Weights of a small self-supervised image encoder.
Data: trained on histories of elementary cellular automata, time running down, 147500 training examples, 13.9 epochs.
Rows from block 4 of a small self-supervised image encoder, named by matrix and row number. Rows with one number belong to one neuron. Each number is 50 + 10 x the weight over its row's rms, rounded and kept within 0 to 99. All counts start at 0.
After each neuron's rows are labels from the 100 images, of 14848, where the neuron reaches its highest value: "strongest on" is what is common among them; "peak at" is the part of the image that holds the peak. Only what is clearly more common there than usual is listed. The data: histories of elementary cellular automata, time running down. In brackets: how many of the 100.
# fc1: MLP up (model.blocks.4.mlp.fc1.weight, 768x384), inputs 256-383
# fc2: MLP down (model.blocks.4.mlp.fc2.weight, 384x768, transposed), outputs 256-383

fc1.205:39 42 40 62 50 59 48 58 32 31 35 37 63 60 44 36 41 46 63 46 59 51 62 44 63 42 31 61 46 55 55 41 52 49 46 59 60 71 52 46 53 60 56 68 47 32 47 59 52 62 44 50 73 26 59 41 60 35 51 48 38 71 47 51 55 43 51 50 50 61 38 32 62 52 53 39 42 43 55 44 49 44 50 53 42 46 45 48 41 45 56 66 41 47 60 39 69 55 72 51 35 55 58 51 51 42 31 47 63 68 36 45 48 49 43 38 62 56 43 23 52 53 65 42 54 66 30 46
fc2.205:29 59 57 47 32 52 59 65 43 48 65 62 36 47 54 69 33 53 46 59 34 55 57 44 59 38 71 39 52 45 50 50 40 43 53 45 40 56 36 52 55 51 52 47 52 55 34 42 54 62 46 34 59 60 35 39 42 60 46 35 36 46 42 51 38 57 39 44 70 50 37 44 45 17 59 73 41 40 59 47 56 47 50 41 54 52 56 49 44 35 43 31 51 58 50 55 42 27 46 37 51 52 51 45 72 66 53 60 53 57 57 48 34 54 64 57 55 45 65 59 46 68 47 57 35 63 58 62
strongest on: 111 turns on (100); 101 turns on (79)
peak at: top left (32)

fc1.188:52 37 42 62 59 43 48 62 52 45 45 38 41 56 57 38 56 70 47 44 55 44 52 67 39 72 39 58 53 49 39 45 72 43 57 53 47 51 61 50 62 34 46 55 39 47 54 37 33 46 50 35 52 53 40 61 52 60 56 52 47 55 58 47 71 41 48 49 35 71 43 28 34 51 57 44 41 51 41 53 28 60 44 58 51 31 53 35 45 61 42 39 45 53 53 40 52 52 42 64 41 49 50 49 52 60 50 46 54 45 56 38 44 29 47 57 58 48 46 44 55 42 50 56 60 42 49 53
fc2.188:42 57 45 37 45 65 60 38 38 51 62 46 49 50 52 44 44 35 51 34 55 52 57 25 34 45 61 52 31 42 59 52 52 56 52 41 32 44 40 48 63 73 49 54 54 52 55 60 47 60 39 53 65 41 63 32 39 53 50 63 70 39 48 53 47 62 69 50 69 43 57 53 50 45 43 62 52 50 48 72 76 70 48 38 47 60 46 60 54 69 60 42 54 55 63 54 54 57 53 72 37 50 45 53 44 32 44 33 57 57 55 62 58 42 40 51 49 69 39 47 37 46 47 72 40 54 47 49
strongest on: 010 turns on (96); large cells (65)
peak at: top left (32)

fc1.762:51 48 40 57 37 67 50 33 46 37 46 43 44 56 70 59 38 51 40 64 58 37 65 36 46 43 32 53 48 70 31 56 60 34 56 56 50 52 52 55 54 23 61 62 61 44 54 65 30 43 45 56 54 61 44 44 59 40 55 57 47 51 46 57 54 44 24 63 34 78 53 55 69 53 49 52 43 36 56 56 53 70 35 63 41 45 42 70 51 56 64 56 42 44 54 45 44 38 44 73 52 39 41 58 42 36 45 53 52 47 44 49 47 54 35 47 55 42 33 54 46 55 26 36 43 40 29 45
fc2.762:57 50 51 43 47 56 52 52 35 50 33 61 53 62 55 42 32 45 58 34 49 47 39 42 36 47 63 42 26 58 62 40 56 58 62 43 52 39 43 49 52 68 38 50 49 59 65 55 41 63 53 53 50 48 42 49 20 63 44 56 53 54 58 46 66 50 47 46 66 43 51 36 42 60 53 57 49 57 60 49 61 64 78 33 47 40 48 56 49 45 61 65 53 52 34 57 47 55 57 51 65 59 41 61 67 57 37 50 47 49 57 37 39 48 45 33 46 56 79 44 37 53 39 32 52 41 43 59
strongest on: 111 turns on (97); 011 turns on (84); 110 turns on (80); 101 turns on (78)
peak at: top left (48)

fc1.137:61 57 68 29 60 52 41 40 39 50 50 56 45 52 42 69 51 54 58 41 61 50 29 48 46 36 49 36 56 58 44 52 53 58 69 50 56 47 57 47 60 46 48 74 49 54 47 50 47 44 55 45 45 46 64 24 51 65 69 73 38 59 61 53 38 49 62 52 55 41 52 53 50 30 53 48 50 47 47 69 51 56 47 46 50 37 57 46 58 48 64 54 52 36 39 41 54 35 53 65 38 44 60 45 41 42 56 43 58 35 40 36 45 46 40 60 65 42 58 68 39 58 50 30 76 49 48 45
fc2.137:49 60 58 39 61 58 52 51 59 63 47 35 40 38 57 45 69 49 53 54 49 43 49 53 50 56 65 57 37 52 42 49 62 56 58 46 53 67 36 64 56 55 38 29 42 59 57 38 53 39 39 46 47 39 44 45 48 55 44 39 54 57 47 39 49 57 54 75 41 49 52 68 48 37 64 58 48 45 58 55 63 51 57 54 59 59 52 50 42 67 46 58 41 47 58 58 66 35 47 50 60 55 70 45 62 56 36 54 63 48 67 42 44 44 50 65 70 50 55 40 41 53 40 35 60 55 51 43
strongest on: 111 turns on (96); 110 turns on (96); 011 turns on (95); 101 turns on (89)
peak at: bottom right (32)

fc1.168:43 48 34 65 47 61 40 71 49 54 53 37 52 46 72 61 42 46 41 30 44 54 63 47 53 66 36 39 49 63 50 60 59 39 42 69 35 59 60 56 61 47 66 49 62 34 56 31 58 60 53 43 59 43 45 59 57 49 58 54 46 59 56 29 43 41 44 52 62 59 51 33 67 56 51 46 43 36 59 33 48 64 51 58 62 33 58 51 39 56 47 49 55 46 63 51 53 44 27 49 41 41 66 48 62 33 32 38 63 48 52 56 38 61 31 51 43 52 32 40 55 51 46 46 46 54 30 38
fc2.168:38 45 51 64 47 48 57 46 55 56 68 57 54 44 48 55 44 34 54 44 32 44 58 47 60 37 46 44 71 62 43 45 63 62 41 55 36 49 51 65 61 60 67 59 65 51 33 52 51 59 46 57 67 56 50 70 50 57 50 63 55 53 36 56 45 24 58 43 51 52 42 47 63 68 53 47 49 37 38 61 55 56 34 57 40 32 41 44 50 48 38 46 65 41 61 48 42 37 44 67 42 62 42 59 40 53 53 47 68 45 51 41 46 55 63 40 42 55 38 65 56 48 48 59 53 32 59 67
strongest on: 111 turns on (82); 110 turns on (80); 011 turns on (80)
peak at: top centre (28)

fc1.249:50 58 46 45 34 55 36 44 45 46 51 37 58 47 46 41 38 43 48 38 57 44 51 61 55 53 68 43 55 48 70 49 48 35 48 65 60 43 27 26 43 49 32 60 50 61 45 51 53 54 81 58 50 36 49 60 47 40 51 54 38 52 61 49 40 37 46 57 68 37 39 54 48 74 49 36 65 59 45 54 44 26 42 49 59 31 76 45 58 66 51 48 56 45 57 58 46 20 53 28 28 51 54 44 56 49 41 67 75 58 54 46 36 51 57 50 42 54 41 42 52 42 60 39 51 66 61 56
fc2.249:68 45 44 51 40 52 51 51 68 42 36 57 42 59 53 53 57 55 48 43 56 41 58 58 47 57 52 50 66 49 47 49 54 36 56 39 58 32 60 52 44 50 60 40 33 42 44 50 55 42 68 49 50 66 41 66 46 53 39 60 42 39 36 40 52 57 37 43 56 50 62 42 51 41 41 52 32 50 48 31 40 49 48 40 48 35 49 37 54 37 45 44 42 59 68 64 44 65 42 41 55 27 33 49 56 48 59 69 36 51 43 79 64 43 64 49 47 46 54 42 65 44 40 60 52 45 47 53
strongest on: 010 turns on (93); 111 turns on (85)
peak at: top left (44); top centre (29)

fc1.109:40 48 47 48 39 46 40 45 26 53 50 51 53 63 63 67 42 40 38 49 46 53 49 53 55 50 60 54 39 42 48 37 50 36 65 64 55 46 45 48 52 53 50 60 56 46 59 47 36 73 63 65 58 35 45 47 58 38 40 66 50 57 58 50 55 36 33 38 53 48 47 41 55 53 76 45 48 48 67 56 50 56 42 58 61 38 57 45 45 65 44 46 44 53 60 41 50 51 51 44 36 50 39 38 62 32 42 61 70 35 65 26 54 33 52 51 44 38 61 39 52 51 60 42 55 43 37 49
fc2.109:66 62 43 51 51 42 48 68 54 45 58 76 58 68 45 62 54 51 53 40 29 40 44 54 63 35 50 32 37 55 42 55 52 49 55 55 69 60 49 38 64 38 46 44 59 40 51 49 35 54 60 56 36 54 43 49 30 49 32 51 52 32 40 50 63 55 49 37 68 47 53 72 49 51 39 43 30 35 36 50 49 56 42 42 60 53 57 54 50 46 30 61 40 57 50 66 60 41 48 33 54 55 40 43 50 51 68 36 32 41 51 46 52 75 60 52 40 66 37 54 73 43 42 50 45 52 59 57
strongest on: 010 turns on (96)
peak at: top right (35); top centre (28)

fc1.665:53 40 41 49 48 56 49 35 38 50 48 48 47 45 47 52 51 47 54 35 43 50 45 49 58 52 45 43 58 50 39 51 44 59 50 56 47 64 57 57 33 53 53 44 52 63 47 53 56 53 34 51 51 44 58 40 42 56 59 49 34 70 65 54 22 59 71 50 57 46 51 64 46 44 45 35 66 56 22 53 67 43 41 60 42 44 44 57 39 43 53 17 44 36 35 46 49 45 56 59 60 50 68 66 41 49 51 51 47 56 44 60 54 55 36 58 58 46 63 52 46 42 66 33 54 32 45 53
fc2.665:41 56 47 43 68 53 49 32 54 48 61 70 53 62 51 40 55 42 39 53 40 36 46 58 48 57 71 45 58 61 38 55 68 33 53 57 47 51 30 45 60 61 39 37 46 54 79 34 37 41 57 31 44 39 46 39 51 46 60 48 62 48 31 47 51 53 43 58 41 32 59 50 25 49 58 44 50 50 60 45 41 52 49 49 49 66 74 65 44 54 69 43 61 70 64 68 59 56 43 35 46 56 53 63 48 53 44 39 48 32 53 49 61 57 40 61 51 52 43 65 37 38 38 38 32 33 36 50
strongest on: 101 turns on (94); 111 turns on (90); 110 turns on (86); 011 turns on (85)
peak at: bottom left (35)

fc1.146:34 44 40 47 62 42 71 44 57 47 36 39 54 66 47 28 37 57 78 54 41 47 64 47 62 27 56 59 38 38 47 54 42 63 48 58 52 31 39 57 67 52 51 47 61 45 59 66 64 56 50 40 46 43 58 53 46 45 55 64 28 52 76 57 41 42 57 51 59 57 22 46 54 42 53 34 65 40 45 59 52 36 50 62 41 54 38 48 40 54 55 41 57 44 53 47 46 57 65 53 49 40 47 59 54 42 53 44 68 36 47 62 41 49 54 47 35 54 57 44 54 56 53 41 54 60 40 44
fc2.146:62 39 51 57 72 34 51 41 71 59 34 51 46 65 49 41 46 50 58 41 53 54 40 48 41 48 54 39 42 39 47 53 40 42 55 56 46 45 30 49 41 38 40 33 43 62 51 50 38 58 38 59 51 56 49 50 36 39 49 54 54 36 45 66 55 46 61 41 57 43 43 49 42 56 38 37 65 51 40 63 48 57 27 51 37 64 69 51 54 70 51 37 48 43 42 47 26 50 37 48 55 51 55 64 42 40 53 79 47 37 31 47 38 37 32 49 29 47 40 53 62 58 42 48 43 28 56 44
strongest on: 101 turns on (98)
peak at: top right (33)

fc1.693:35 36 55 46 43 54 53 63 43 49 36 48 42 52 63 55 45 56 42 51 73 35 62 55 56 46 53 48 62 47 50 51 57 32 46 64 44 48 51 54 32 54 45 48 51 60 67 51 42 40 57 36 48 47 70 47 59 54 56 60 42 52 50 58 39 59 60 55 38 65 42 54 66 57 43 49 57 56 60 55 64 45 29 63 58 43 55 54 53 77 55 41 44 57 51 48 54 50 58 48 57 40 67 43 56 49 43 60 66 49 31 69 52 27 55 51 48 47 51 44 57 51 47 32 30 54 48 45
fc2.693:57 45 51 48 41 38 36 52 62 28 50 60 43 59 52 41 33 40 65 51 40 50 46 45 55 61 35 33 53 45 50 44 61 43 61 51 52 35 54 36 59 51 50 50 46 49 70 45 51 59 67 47 46 69 63 36 40 49 45 64 60 32 37 53 65 49 61 67 59 48 42 52 53 42 56 56 49 46 46 70 52 65 44 48 69 45 62 49 60 32 45 50 62 54 52 58 21 34 33 59 53 46 58 66 43 57 45 71 48 49 51 44 71 67 23 56 43 49 42 56 55 57 40 42 42 54 59 41
strongest on: 010 turns on (98); 000 turns on (97); 110 turns on (76)
peak at: top right (48); top left (33)

fc1.513:64 50 52 57 44 72 38 46 57 67 62 56 45 48 39 41 55 62 53 30 52 48 49 37 44 48 41 47 50 51 80 43 49 54 47 52 68 56 72 55 81 46 61 50 46 43 73 57 39 45 47 48 54 44 62 47 52 45 53 50 52 58 57 60 36 42 45 46 60 46 49 32 57 40 57 37 56 45 59 54 40 34 49 47 58 33 59 41 51 47 53 51 52 42 46 50 46 34 36 53 32 50 36 48 41 30 66 42 54 53 51 62 42 64 55 57 60 57 49 67 56 68 68 56 68 51 52 61
fc2.513:23 43 39 56 50 42 62 67 63 56 62 40 35 52 67 61 32 53 63 38 39 58 40 42 48 63 57 43 64 62 57 58 41 35 57 55 39 50 62 47 40 50 54 69 55 40 43 42 55 54 50 50 50 46 30 59 55 50 50 67 36 41 41 44 46 47 46 68 57 64 42 60 66 49 60 61 50 39 67 35 65 46 56 43 22 63 47 56 39 60 36 43 51 51 55 54 49 52 56 41 68 57 71 57 57 59 44 58 64 50 40 57 43 53 42 37 30 61 51 42 46 45 48 55 31 57 52 63
strongest on: large cells (66)
peak at: top left (40); top centre (28)

fc1.674:54 41 60 59 49 49 53 42 59 50 49 58 49 67 55 68 37 37 50 46 44 70 37 51 53 46 54 49 29 47 40 42 55 58 49 42 59 57 57 44 69 47 43 44 60 35 53 45 37 50 37 57 47 47 56 72 46 54 52 52 44 50 62 42 70 27 33 61 43 51 49 46 47 23 71 48 45 51 37 44 46 37 59 41 44 25 44 48 59 55 47 57 45 45 54 55 54 41 57 47 58 42 57 51 54 53 68 58 62 49 49 62 52 51 52 50 49 46 72 53 48 50 63 43 50 32 42 59
fc2.674:43 60 40 62 61 61 52 50 63 56 58 51 37 62 50 47 44 36 49 38 29 31 55 41 57 41 54 58 45 46 45 30 50 42 51 54 62 63 44 43 53 52 57 48 62 51 55 42 55 58 55 37 50 44 54 45 31 53 50 43 45 50 54 43 44 49 36 49 32 60 57 52 40 51 63 50 44 48 69 34 47 50 58 41 41 53 45 50 43 52 43 51 63 61 53 68 62 32 43 51 68 67 46 51 70 60 54 47 43 41 46 48 58 52 50 60 52 55 58 74 40 54 45 59 25 46 58 73
strongest on: 101 turns on (100); 111 turns on (100); 110 turns on (100); 011 turns on (100)
peak at: top right (40); top centre (27)

fc1.442:47 38 60 75 50 44 44 55 58 47 53 59 54 49 78 64 49 53 48 41 60 63 64 54 66 40 53 46 54 62 60 58 46 59 49 53 40 52 63 48 57 46 57 52 59 49 50 52 58 54 58 37 62 57 46 67 47 39 53 46 39 69 64 30 59 48 56 58 58 56 59 32 76 61 63 59 47 50 42 46 44 36 50 58 51 29 62 60 67 46 49 51 61 49 75 59 46 52 59 33 38 57 52 51 56 49 38 53 48 57 53 47 45 53 51 49 55 51 43 43 48 42 49 32 49 38 34 30
fc2.442:37 52 49 33 61 68 50 56 50 43 60 55 55 51 47 33 23 34 54 60 35 61 70 38 63 54 62 38 61 49 49 54 46 54 57 65 59 53 49 46 37 51 40 51 53 61 76 49 42 65 58 66 50 61 53 28 62 67 56 64 63 50 59 51 52 44 37 38 50 51 40 43 45 39 54 49 51 48 51 42 64 50 52 58 49 45 39 63 45 45 49 36 63 68 46 46 50 46 46 47 64 47 49 59 35 47 45 47 57 41 48 51 51 52 51 28 37 51 41 52 35 37 64 53 39 62 55 62
strongest on: large cells (99)
peak at: top right (35)

fc1.425:52 48 59 39 59 59 41 39 55 56 27 46 56 63 50 38 52 51 47 46 48 54 48 39 45 58 55 52 50 71 43 39 66 52 43 58 54 50 41 28 69 46 35 31 60 45 60 32 39 52 64 63 60 50 48 74 48 62 48 61 31 46 60 43 67 37 44 45 35 51 61 61 64 62 62 44 42 51 44 32 63 25 56 33 55 45 49 51 45 66 45 48 53 46 50 34 45 42 61 54 56 45 51 49 48 60 55 52 49 60 51 45 38 60 47 51 62 48 53 31 44 33 58 53 43 42 58 49
fc2.425:38 58 56 55 42 50 69 54 41 64 20 59 45 71 55 42 56 43 45 48 32 46 43 46 58 41 45 50 39 41 59 61 38 67 59 54 59 49 35 61 53 59 49 50 58 43 55 47 47 62 49 50 59 65 74 44 30 25 37 63 44 62 53 47 44 53 32 55 49 50 52 43 56 45 57 44 45 44 61 44 42 49 34 54 38 50 40 57 43 51 58 57 60 59 50 43 52 50 42 45 62 61 25 38 55 61 58 54 38 40 54 59 50 37 60 57 47 48 60 57 64 59 40 48 30 63 52 58
strongest on: 101 turns on (87); 001 turns on (86); 100 turns on (83); sparse start (80)
peak at: top left (40); top right (32)

fc1.41:42 43 67 68 42 29 36 44 36 37 54 48 52 54 45 52 64 65 33 44 46 76 44 51 44 58 43 34 56 34 61 39 36 54 36 49 56 56 49 41 36 57 46 55 49 46 50 34 46 59 70 52 49 41 56 49 55 50 73 27 42 54 53 42 53 51 53 49 42 33 57 47 62 43 66 49 49 60 46 45 51 35 53 49 66 51 66 43 57 47 44 56 40 34 36 29 42 39 67 44 72 64 49 42 55 68 46 56 52 53 48 34 34 46 48 56 39 61 57 38 61 52 69 30 47 67 52 33
fc2.41:74 58 49 41 52 61 58 50 51 59 53 52 49 55 29 52 47 47 56 64 37 62 39 32 64 48 53 39 46 51 69 41 40 52 65 54 41 64 54 47 45 50 54 56 67 38 56 52 47 45 44 54 61 78 47 55 59 44 29 37 42 57 45 54 53 57 45 44 53 48 60 46 57 37 36 49 32 56 52 61 48 73 57 41 60 25 36 44 47 49 40 51 69 55 51 66 54 55 50 34 67 56 63 49 61 45 59 52 31 51 57 67 56 66 51 58 54 58 59 49 53 47 55 58 47 67 34 52
strongest on: large cells (99)
peak at: top left (46)

fc1.340:61 62 64 56 67 63 43 38 43 76 53 37 56 55 60 36 60 50 49 59 39 52 39 39 42 28 48 63 58 44 55 44 61 64 28 51 41 60 57 43 51 43 23 62 54 37 34 53 43 38 42 65 55 56 43 52 55 54 52 61 26 67 57 29 57 34 61 59 45 53 45 52 45 54 50 42 44 56 59 34 61 32 74 50 40 34 51 54 37 46 63 51 58 37 32 42 52 44 68 68 35 49 62 51 33 53 54 37 48 62 72 42 40 59 63 35 56 45 48 49 46 47 53 56 63 61 38 54
fc2.340:37 39 35 45 31 50 40 53 57 34 52 46 55 66 47 55 41 47 52 46 53 29 61 50 55 53 47 55 46 57 31 44 47 29 65 42 67 49 42 49 57 65 63 48 33 50 73 42 45 48 63 43 47 52 55 49 38 26 54 42 62 41 38 49 36 61 24 61 51 38 57 46 55 35 55 45 52 53 51 48 57 52 29 38 56 56 52 47 70 46 46 48 43 70 52 64 61 71 67 36 57 32 26 68 58 48 56 54 37 31 56 53 59 38 40 63 40 56 60 47 72 55 56 31 35 42 61 54
strongest on: dense start (60)
peak at: top right (36)

fc1.80:51 49 35 58 35 54 42 58 49 41 42 31 41 50 63 43 51 45 38 34 52 44 46 56 55 71 54 38 33 71 48 64 52 46 36 68 53 64 47 33 44 52 60 57 52 44 38 56 42 63 50 37 41 50 50 60 57 40 45 43 54 41 50 39 58 52 42 67 29 46 55 59 60 43 54 41 35 52 67 57 48 69 40 54 51 54 53 46 44 51 41 56 40 41 51 56 57 49 42 28 59 45 41 44 75 54 37 53 50 53 55 68 44 59 45 58 42 64 51 64 51 44 45 47 33 48 52 60
fc2.80:54 46 60 44 33 55 50 60 37 41 50 57 56 44 53 59 43 64 57 58 65 51 66 52 64 29 23 55 58 46 39 54 48 48 39 52 72 53 59 50 47 50 50 59 47 43 65 67 56 55 49 66 68 63 43 47 49 50 43 65 43 44 51 48 51 30 48 47 65 53 59 52 68 56 39 54 45 41 53 28 45 50 62 54 43 54 47 56 41 39 27 46 60 43 53 32 47 53 30 51 48 53 54 50 48 55 44 71 53 53 59 34 58 65 54 47 58 44 45 45 52 46 51 58 63 34 44 65
strongest on: large cells (84); 010 turns on (82)
peak at: top right (36); top left (36)

fc1.56:49 66 68 56 44 58 43 63 40 31 38 37 63 55 33 42 51 49 64 46 55 46 33 43 56 41 43 63 42 43 62 43 44 54 46 50 53 63 50 32 60 48 45 59 51 34 50 49 57 55 46 52 68 34 64 44 63 43 44 49 32 53 69 55 48 52 49 46 45 59 48 47 60 49 61 34 63 53 54 51 62 49 64 49 51 46 47 64 50 45 42 57 52 42 52 24 71 56 62 66 63 64 58 50 45 53 35 37 60 48 59 50 44 47 61 48 44 49 51 24 58 61 56 32 38 64 46 39
fc2.56:56 42 47 49 38 56 61 47 54 72 65 51 33 69 49 48 44 49 40 38 24 43 52 40 53 59 56 38 41 43 56 53 51 29 57 44 43 61 58 58 51 38 48 46 49 54 41 46 41 36 54 31 40 56 52 60 43 22 34 54 62 42 52 48 41 59 34 48 56 67 41 46 59 33 37 72 50 41 76 54 35 51 46 41 51 52 39 57 52 38 34 43 37 61 53 56 48 54 51 25 58 52 46 46 55 35 64 58 29 38 58 71 58 38 55 50 45 40 59 61 52 51 45 58 44 40 46 67
strongest on: dense start (59)
peak at: top left (35)

fc1.230:54 41 55 63 53 44 47 54 45 43 43 39 56 68 62 32 41 53 61 35 46 49 48 45 59 37 50 39 44 55 53 40 45 41 48 50 31 43 58 57 48 54 39 52 59 55 46 53 41 52 36 36 69 21 49 53 20 42 49 57 57 63 63 46 45 47 79 50 40 53 51 48 33 58 50 54 54 39 42 63 55 39 66 55 69 48 49 59 46 41 45 56 53 33 55 43 47 36 55 80 47 45 48 39 54 48 39 57 52 56 58 37 54 50 55 51 60 51 66 45 56 60 66 57 38 49 40 39
fc2.230:53 58 37 58 34 70 26 50 59 56 76 39 45 47 45 53 36 55 41 40 46 42 48 47 59 44 53 37 55 49 56 67 49 30 42 60 51 48 50 62 47 52 39 30 65 48 48 46 67 29 53 52 50 36 57 42 59 40 53 31 51 42 48 51 65 53 51 53 35 44 51 37 49 50 61 55 38 43 51 26 55 49 58 42 61 61 25 37 52 35 53 58 56 49 59 56 52 61 47 50 31 49 38 43 64 48 40 35 42 48 76 61 64 57 48 62 55 35 38 58 47 61 40 60 58 53 47 49
strongest on: 111 turns on (100); large cells (84)
peak at: top right (35)

fc1.563:46 36 44 70 42 49 47 48 45 48 48 42 50 54 52 43 38 56 56 42 50 53 55 39 55 53 59 40 65 57 60 64 30 44 57 50 52 68 66 37 25 51 37 55 61 35 57 63 51 77 48 55 62 29 46 46 37 41 48 48 56 53 38 40 43 48 51 48 46 47 54 53 55 39 62 57 43 35 43 26 55 46 51 48 56 43 50 43 47 40 47 45 38 40 49 33 16 32 52 44 49 58 55 36 55 51 53 54 55 59 53 43 46 44 54 55 43 58 47 41 40 50 46 42 55 64 54 35
fc2.563:42 56 49 50 49 53 39 49 75 45 52 58 68 34 44 41 47 53 53 59 64 36 52 56 44 44 64 64 51 54 52 60 53 44 35 51 55 45 54 50 56 53 52 37 49 58 50 50 58 38 56 42 45 71 53 40 48 81 45 44 41 52 58 62 53 61 56 53 42 46 44 47 58 46 37 38 59 39 46 37 45 48 40 42 63 64 54 37 38 19 69 52 48 64 40 56 53 47 29 46 42 59 40 53 51 53 57 56 59 33 43 67 42 50 59 58 58 58 60 51 34 51 34 58 54 51 35 59
strongest on: large cells (97)
peak at: top left (43); top right (33)

fc1.72:47 47 53 51 43 62 35 59 51 32 38 54 39 56 47 45 48 52 49 43 42 42 69 30 56 74 49 45 42 37 67 37 62 46 52 51 47 62 40 49 47 69 72 49 57 38 62 41 45 68 50 41 40 54 68 52 58 48 53 49 50 57 48 52 64 40 43 60 35 50 34 34 62 42 57 30 60 34 48 54 38 56 45 50 45 23 74 40 60 42 51 59 47 38 48 34 49 53 51 43 44 47 33 62 65 29 52 36 55 41 39 62 63 46 54 63 37 39 56 51 58 53 49 54 69 33 50 50
fc2.72:52 32 53 52 52 45 40 37 44 56 59 51 31 47 61 47 48 54 59 41 34 50 39 48 30 63 54 45 48 70 57 55 36 33 70 54 51 47 43 31 57 46 45 68 58 62 65 34 50 40 42 38 60 44 29 45 43 69 45 68 45 59 47 71 44 52 41 51 60 46 51 55 36 62 68 58 64 43 64 59 61 48 52 48 39 70 39 41 53 53 56 64 76 64 59 57 44 36 54 43 39 56 68 53 33 51 45 56 53 42 60 42 40 54 36 43 53 54 50 61 36 51 45 49 41 50 41 56
strongest on: 010 turns on (87)
peak at: top left (38); top right (34)

fc1.101:58 29 62 56 48 39 23 63 53 39 48 40 45 62 61 46 35 41 65 62 42 53 55 61 34 55 55 52 53 34 53 52 64 50 53 50 54 41 56 47 57 42 49 37 52 35 51 54 46 39 59 52 50 46 56 47 55 35 40 49 52 43 55 52 61 49 38 55 40 49 51 35 52 54 50 46 53 47 54 57 27 45 41 49 62 48 60 28 69 41 16 56 67 49 40 48 40 31 24 32 39 43 38 53 65 43 44 60 43 59 63 44 43 59 61 57 52 42 67 57 61 31 39 52 73 50 70 49
fc2.101:44 37 53 58 48 64 45 30 57 46 48 50 35 49 47 40 66 53 59 38 28 51 26 41 62 58 73 47 45 49 65 43 21 49 56 43 29 51 37 52 55 59 56 45 59 55 47 59 40 42 42 45 38 16 23 60 51 42 39 26 54 61 38 58 38 64 51 42 52 57 47 57 27 48 59 63 62 47 69 65 57 51 51 46 48 43 45 53 49 56 56 54 51 50 63 59 57 32 68 36 47 62 59 43 38 39 49 41 51 49 65 46 43 46 54 67 61 43 37 59 42 47 46 40 44 43 51 45
strongest on: 010 turns on (99); large cells (83)
peak at: top right (39)

fc1.374:59 48 46 49 60 53 45 41 57 67 52 46 43 54 54 30 38 58 69 32 58 50 40 42 67 38 62 56 38 40 53 49 62 52 41 58 43 64 56 54 45 50 59 60 55 52 54 59 58 49 31 55 55 53 58 48 59 37 56 50 26 40 46 48 53 20 40 60 53 71 35 42 54 50 70 33 45 26 50 56 54 42 44 58 48 46 53 68 41 53 44 26 43 41 41 45 35 47 30 75 48 49 58 52 55 66 50 52 59 47 54 45 44 53 36 53 50 43 46 49 51 56 59 57 46 56 39 49
fc2.374:56 57 44 46 37 56 38 60 38 40 63 52 56 37 48 67 46 58 45 53 44 53 55 56 44 63 43 39 55 54 43 41 51 34 47 61 50 53 45 35 60 61 43 38 49 39 58 56 52 51 60 47 40 45 52 56 48 56 52 62 72 51 50 42 55 69 50 42 46 34 66 74 31 44 48 73 54 65 40 51 48 60 46 55 65 39 80 36 67 34 49 63 60 66 68 50 46 42 54 53 48 36 53 55 52 41 56 50 43 49 69 55 63 53 28 46 39 53 54 54 52 40 64 47 43 44 55 58
strongest on: 101 turns on (92); 111 turns on (91); 001 turns on (77)
peak at: top right (36)